{
  "horizontal_flip": false,
  "beta1": 0.9,
  "one_sided": true,
  "final_lr_fraction": 0.01
}
Rows from block 3 of a small image classifier, named by matrix and row number. Rows with one number belong to one neuron. Each number is 200 + 40 x the weight over its row's rms, rounded and kept within 0 to 999. All counts start at 0.
After each neuron's rows are labels from the 100 images, of 14848, where the neuron reaches its highest value: "strongest on" is what is common among them. Only what is clearly more common there than usual is listed. The data: rendered scenes of toy objects such as cars, trees, mugs and chairs. In brackets: how many of the 100, against the usual share in percent.
# fc1: MLP up (model.blocks.3.mlp.fc1.weight, 768x384), inputs 336-363
# fc2: MLP down (model.blocks.3.mlp.fc2.weight, 384x768, transposed), outputs 336-363

fc1.464,228,200,204,215,203,237,190,190,189,195,196,200,170,199,203,193,173,257,201,142,200,236,216,162,208,239,259,126
fc2.464,254,149,206,196,133,193,173,192,169,205,207,198,207,197,240,200,176,206,215,119,195,185,198,204,267,230,207,192
strongest on: brown object (36 vs 16.2)

fc1.655,167,201,131,244,209,202,205,234,184,190,117,241,218,187,182,177,213,124,191,254,298,185,202,191,198,220,217,201
fc2.655,174,150,176,207,199,200,77,161,242,128,181,199,193,200,198,163,208,171,216,220,238,206,210,201,195,217,194,217
strongest on: light from behind the scene (51 vs 25)

fc1.406,200,207,195,114,178,201,194,251,200,161,257,221,190,187,199,178,255,312,309,200,190,196,201,146,193,200,233,200
fc2.406,200,196,205,186,135,200,164,274,155,143,248,174,237,174,136,218,199,204,251,206,191,96,185,197,134,200,283,199
strongest on: purple object (97 vs 16.3); its colour: purple (79 vs 8.6)

fc1.545,194,319,217,306,196,142,201,201,197,203,193,194,197,181,233,240,162,202,176,223,188,159,201,254,174,184,185,279
fc2.545,201,137,256,199,138,151,91,213,255,74,246,216,199,237,200,205,135,199,182,202,182,223,160,203,205,203,222,198
strongest on: table (32 vs 6.8)

fc1.630,100,261,212,213,226,106,118,110,206,222,190,171,226,199,197,201,202,224,180,251,201,185,226,223,242,254,287,190
fc2.630,211,132,141,149,199,232,195,204,202,246,123,202,208,225,201,228,216,223,231,156,222,205,199,156,367,165,223,198
strongest on: white object (40 vs 15.6); mushroom (35 vs 6.8); its colour: white (35 vs 8.5); bottle (26 vs 6.5)

fc1.206,189,218,184,197,199,258,242,239,180,203,192,194,200,194,179,204,160,197,199,260,204,197,214,227,145,223,246,204
fc2.206,281,206,204,203,240,183,205,164,199,184,200,233,199,227,182,205,197,247,185,203,198,204,186,103,211,152,109,224
strongest on: white object (54 vs 15.6); its colour: white (42 vs 8.5); grey object (36 vs 15.7); its colour: grey (26 vs 8.3)

fc1.374,194,207,185,159,112,194,217,221,182,183,262,154,199,186,195,192,270,179,168,238,254,205,247,223,231,183,195,224
fc2.374,207,230,195,199,171,205,211,194,260,200,193,336,232,226,178,170,213,209,205,176,222,188,207,132,213,173,194,205
strongest on: yellow object (39 vs 15.9); its colour: yellow (27 vs 8.4)

fc1.305,102,149,251,187,200,207,135,200,251,197,207,221,201,189,199,175,125,200,155,212,225,184,190,212,213,196,186,167
fc2.305,201,200,147,147,179,217,185,248,205,118,229,203,199,279,166,180,188,201,201,198,228,213,210,236,206,204,200,230
strongest on: brown object (57 vs 16.2); its colour: brown (48 vs 8.5)

fc1.712,239,190,268,210,237,215,302,199,188,248,163,200,116,212,204,267,239,210,227,164,211,200,207,238,72,213,180,162
fc2.712,251,200,202,201,224,90,175,247,191,156,225,308,171,205,172,203,237,85,291,213,215,210,258,201,203,201,192,196
strongest on: light from behind the scene (55 vs 25)

fc1.67,183,204,129,241,216,223,160,206,187,138,218,75,203,147,199,150,114,227,217,203,220,206,202,196,185,202,128,295
fc2.67,195,213,134,232,321,206,197,200,199,199,227,179,191,246,152,168,201,250,196,194,202,121,209,200,167,188,219,248
strongest on: light from the right (61 vs 25.2)

fc1.168,211,170,169,243,210,190,172,197,121,90,202,200,206,195,248,171,186,210,271,198,201,248,184,252,198,191,106,202
fc2.168,245,274,161,207,209,265,116,198,212,320,245,177,203,186,195,191,195,206,195,221,218,204,195,204,198,158,210,200
strongest on: light from the right (80 vs 25.2)

fc1.354,248,214,200,261,208,166,187,193,200,228,143,127,266,182,200,283,228,164,265,205,184,232,226,158,271,166,174,145
fc2.354,187,201,169,194,260,194,193,141,217,193,196,204,178,199,201,193,196,255,157,242,196,200,200,198,178,201,202,232
strongest on: table (30 vs 6.8)

fc1.72,220,195,130,199,219,195,166,178,255,201,188,120,194,182,198,128,203,207,93,177,227,208,198,129,199,199,196,162
fc2.72,212,66,174,199,168,195,201,276,199,201,219,236,192,239,197,199,236,202,196,128,208,198,199,223,232,202,139,201
strongest on: brown object (44 vs 16.2); its colour: brown (32 vs 8.5)

fc1.245,189,194,157,338,160,195,203,231,184,223,160,198,209,200,200,262,265,243,198,171,320,196,202,198,161,199,185,202
fc2.245,195,199,219,197,184,193,180,183,280,192,205,195,311,185,195,168,111,251,274,197,188,138,214,220,184,180,181,181
strongest on: count: three (63 vs 32.9)

fc1.675,200,201,193,179,205,156,200,216,200,200,278,232,194,201,207,167,240,202,191,198,210,137,223,63,300,201,238,200
fc2.675,258,241,203,200,145,237,205,210,51,214,201,179,135,211,206,201,216,126,190,191,199,54,175,179,224,199,243,193
strongest on: brown object (45 vs 16.2); its colour: brown (30 vs 8.5)

fc1.511,201,199,213,186,198,218,198,161,197,283,207,216,191,204,252,200,255,191,179,194,204,184,187,177,229,201,227,192
fc2.511,419,182,199,167,197,205,180,200,209,233,204,203,173,191,158,162,204,177,190,202,206,114,214,200,194,198,174,206
strongest on: count: three (64 vs 32.9); green object (35 vs 15.6); car (29 vs 6.4)

fc1.569,221,200,206,206,200,40,171,261,202,194,202,203,198,148,229,176,205,181,209,178,246,199,262,198,202,199,184,198
fc2.569,179,176,198,200,198,253,204,182,198,233,224,188,244,202,192,207,190,198,133,158,203,231,151,89,170,204,196,167
strongest on: white object (42 vs 15.6); its colour: white (34 vs 8.5)

fc1.327,201,230,188,175,199,224,254,200,162,220,194,213,199,182,197,183,51,206,233,189,236,197,152,198,201,231,190,191
fc2.327,207,196,200,59,212,207,188,219,225,130,131,249,201,136,195,102,217,148,184,200,243,200,219,177,199,323,168,196
strongest on: table (34 vs 6.8)

fc1.201,191,164,203,114,267,104,198,106,128,224,252,152,203,200,212,316,205,218,249,272,208,203,226,202,202,192,153,236
fc2.201,206,41,199,230,269,162,182,158,173,199,202,262,210,197,186,232,142,316,197,197,227,201,271,201,196,193,188,200
strongest on: light from behind the scene (56 vs 25)

fc1.598,216,281,195,161,197,176,203,271,130,274,228,201,194,156,301,179,248,148,226,127,210,205,193,202,194,214,218,231
fc2.598,176,229,200,199,202,210,236,259,196,150,238,230,182,191,187,212,202,184,285,200,174,230,212,197,198,176,229,130
strongest on: purple object (39 vs 16.3); blue object (37 vs 15.8); its colour: purple (28 vs 8.6); its colour: blue (26 vs 8.4)

fc1.251,220,239,193,198,202,172,182,205,204,200,197,192,151,258,257,118,204,105,176,173,205,198,188,199,202,174,199,218
fc2.251,191,137,161,201,70,219,163,117,202,153,190,132,208,204,195,134,189,204,204,198,209,166,243,146,172,188,200,90
strongest on: count: three (60 vs 32.9)

fc1.181,186,200,193,201,206,217,181,213,195,201,199,272,222,237,206,255,161,208,213,312,189,168,210,137,200,245,169,197
fc2.181,171,256,172,204,199,185,225,211,193,228,210,200,198,299,199,257,179,216,193,235,172,197,204,207,201,200,194,202
strongest on: count: three (63 vs 32.9); grey object (34 vs 15.7)

fc1.518,160,187,189,167,206,192,187,212,202,213,199,184,186,186,177,240,255,177,192,180,160,166,272,220,257,166,184,107
fc2.518,230,199,202,220,194,200,210,220,228,217,202,236,217,195,197,180,266,200,202,194,150,199,185,251,198,205,174,200
strongest on: light from behind the scene (58 vs 25)

fc1.389,146,182,156,254,199,201,216,174,147,187,202,184,214,200,196,185,36,230,225,194,232,154,214,202,225,265,162,298
fc2.389,244,200,122,202,293,203,202,198,203,196,239,198,210,232,177,199,197,213,185,202,273,195,179,223,200,194,201,202
strongest on: light from the right (57 vs 25.2)

fc1.621,222,175,275,171,265,209,204,127,195,195,197,219,225,203,174,194,203,199,199,212,108,143,41,309,234,198,202,239
fc2.621,198,205,194,199,201,198,151,229,135,162,228,257,201,134,184,200,199,64,200,197,186,137,198,172,197,149,216,191
strongest on: light from behind the scene (63 vs 25); umbrella (26 vs 6.4)

fc1.317,224,162,172,205,202,198,207,154,196,191,199,203,201,180,160,199,186,255,199,243,231,200,182,123,201,191,101,196
fc2.317,201,203,204,203,206,202,181,203,99,193,192,128,142,111,232,180,193,184,199,197,195,198,116,179,185,191,186,263
strongest on: white object (44 vs 15.6); sofa (35 vs 6.6); its colour: white (34 vs 8.5); largest object: sofa (28 vs 4.1)

fc1.70,181,139,211,140,135,199,177,251,217,149,194,196,170,216,259,148,305,245,279,191,213,218,203,213,189,205,195,177
fc2.70,178,162,175,229,191,222,247,251,160,200,205,181,244,237,172,191,212,207,215,205,203,190,258,202,98,195,196,224
strongest on: purple object (89 vs 16.3); its colour: purple (75 vs 8.6); barrel (27 vs 6.2)

fc1.157,263,199,191,157,174,233,201,226,184,177,178,235,277,170,185,153,357,205,175,190,190,194,208,207,203,191,180,184
fc2.157,167,196,160,215,188,137,200,247,198,231,216,201,282,183,234,67,162,218,197,204,193,200,196,191,216,252,199,199
strongest on: light from behind the scene (73 vs 25)

fc1.761,203,199,247,155,204,240,176,224,243,152,248,196,220,217,221,196,204,113,192,159,229,227,218,158,169,214,203,72
fc2.761,200,203,223,200,200,201,108,200,210,120,195,167,218,207,194,200,182,282,227,202,255,201,251,124,194,199,212,196
strongest on: brown object (42 vs 16.2); its colour: brown (25 vs 8.5)

fc1.280,155,316,267,180,210,205,272,267,204,204,130,210,183,201,210,213,151,304,98,202,222,179,219,146,193,249,200,160
fc2.280,213,196,230,250,219,214,259,225,123,225,130,192,127,199,220,208,200,172,156,211,272,141,139,182,181,215,230,203
strongest on: yellow object (49 vs 15.9); white object (35 vs 15.6); its colour: yellow (32 vs 8.4)

fc1.409,213,199,157,195,212,162,207,44,187,83,352,225,206,186,180,182,213,154,193,187,178,199,266,200,206,176,243,230
fc2.409,198,132,178,209,204,210,189,151,318,60,338,194,211,220,243,200,194,167,164,223,104,168,223,159,200,206,206,108
strongest on: table (36 vs 6.8)

fc1.439,199,204,148,206,200,297,193,200,201,215,198,185,141,235,205,207,37,169,213,193,149,177,188,185,199,193,192,191
fc2.439,214,199,214,120,190,301,153,295,192,194,209,233,197,161,128,177,205,175,195,318,144,199,188,213,163,105,203,187
strongest on: light from behind the scene (59 vs 25)

fc1.23,77,177,225,112,197,261,203,210,257,254,207,199,194,233,185,113,223,189,199,168,186,230,216,190,187,233,169,194
fc2.23,171,202,199,168,200,195,233,262,229,200,185,199,181,213,271,239,200,179,90,172,336,201,206,164,204,222,215,200
strongest on: white object (40 vs 15.6); its colour: white (27 vs 8.5)

fc1.340,232,198,200,160,199,146,251,211,235,214,202,165,199,294,147,92,195,302,166,185,200,176,207,233,180,191,226,222
fc2.340,178,142,249,202,209,136,201,266,199,182,201,217,105,199,203,203,289,189,201,196,202,208,211,316,217,172,282,169
strongest on: table (27 vs 6.8)

fc1.567,205,255,189,197,267,190,202,188,289,205,215,208,182,200,196,201,200,228,170,257,187,197,203,198,200,209,239,168
fc2.567,193,197,147,190,199,185,200,226,152,201,147,218,245,212,202,216,53,191,201,212,194,198,197,187,199,220,187,218
strongest on: count: three (62 vs 32.9); arch (27 vs 6.6)

fc1.284,205,164,169,207,205,200,119,173,181,126,199,208,202,151,194,225,169,195,208,208,176,251,211,195,334,180,181,113
fc2.284,177,269,142,177,210,192,201,200,198,201,238,209,230,200,200,201,219,331,189,144,226,207,174,206,193,209,191,228
strongest on: yellow object (39 vs 15.9); its colour: yellow (26 vs 8.4)

fc1.19,198,208,245,206,222,151,194,193,221,169,203,215,309,224,174,198,207,308,276,267,154,211,152,149,166,174,295,202
fc2.19,212,197,106,194,193,197,188,167,212,216,217,265,213,185,194,245,215,198,213,208,180,169,211,130,199,252,250,152
strongest on: table (38 vs 6.8)

fc1.589,243,249,203,190,213,202,180,208,337,197,197,195,228,200,206,172,214,218,202,243,191,191,198,200,152,303,197,186
fc2.589,197,204,217,256,200,203,118,191,207,74,201,184,200,235,179,199,228,80,191,266,167,198,186,193,190,241,228,192
strongest on: table (33 vs 6.8)

fc1.729,294,212,226,215,264,194,166,261,182,229,224,192,211,202,236,189,218,294,215,238,135,209,235,220,269,196,187,198
fc2.729,199,212,137,199,241,193,203,199,242,211,223,203,205,284,179,200,263,204,194,201,198,216,213,226,246,141,196,224
strongest on: count: three (66 vs 32.9); blue object (36 vs 15.8)

fc1.616,211,201,202,409,200,170,206,203,199,199,200,199,230,212,180,177,183,286,205,180,283,205,189,257,129,169,201,224
fc2.616,202,203,205,206,210,219,198,210,178,190,195,226,211,192,188,172,208,204,235,198,197,199,221,235,200,210,176,183
strongest on: count: three (70 vs 32.9); light from the left (63 vs 24.3)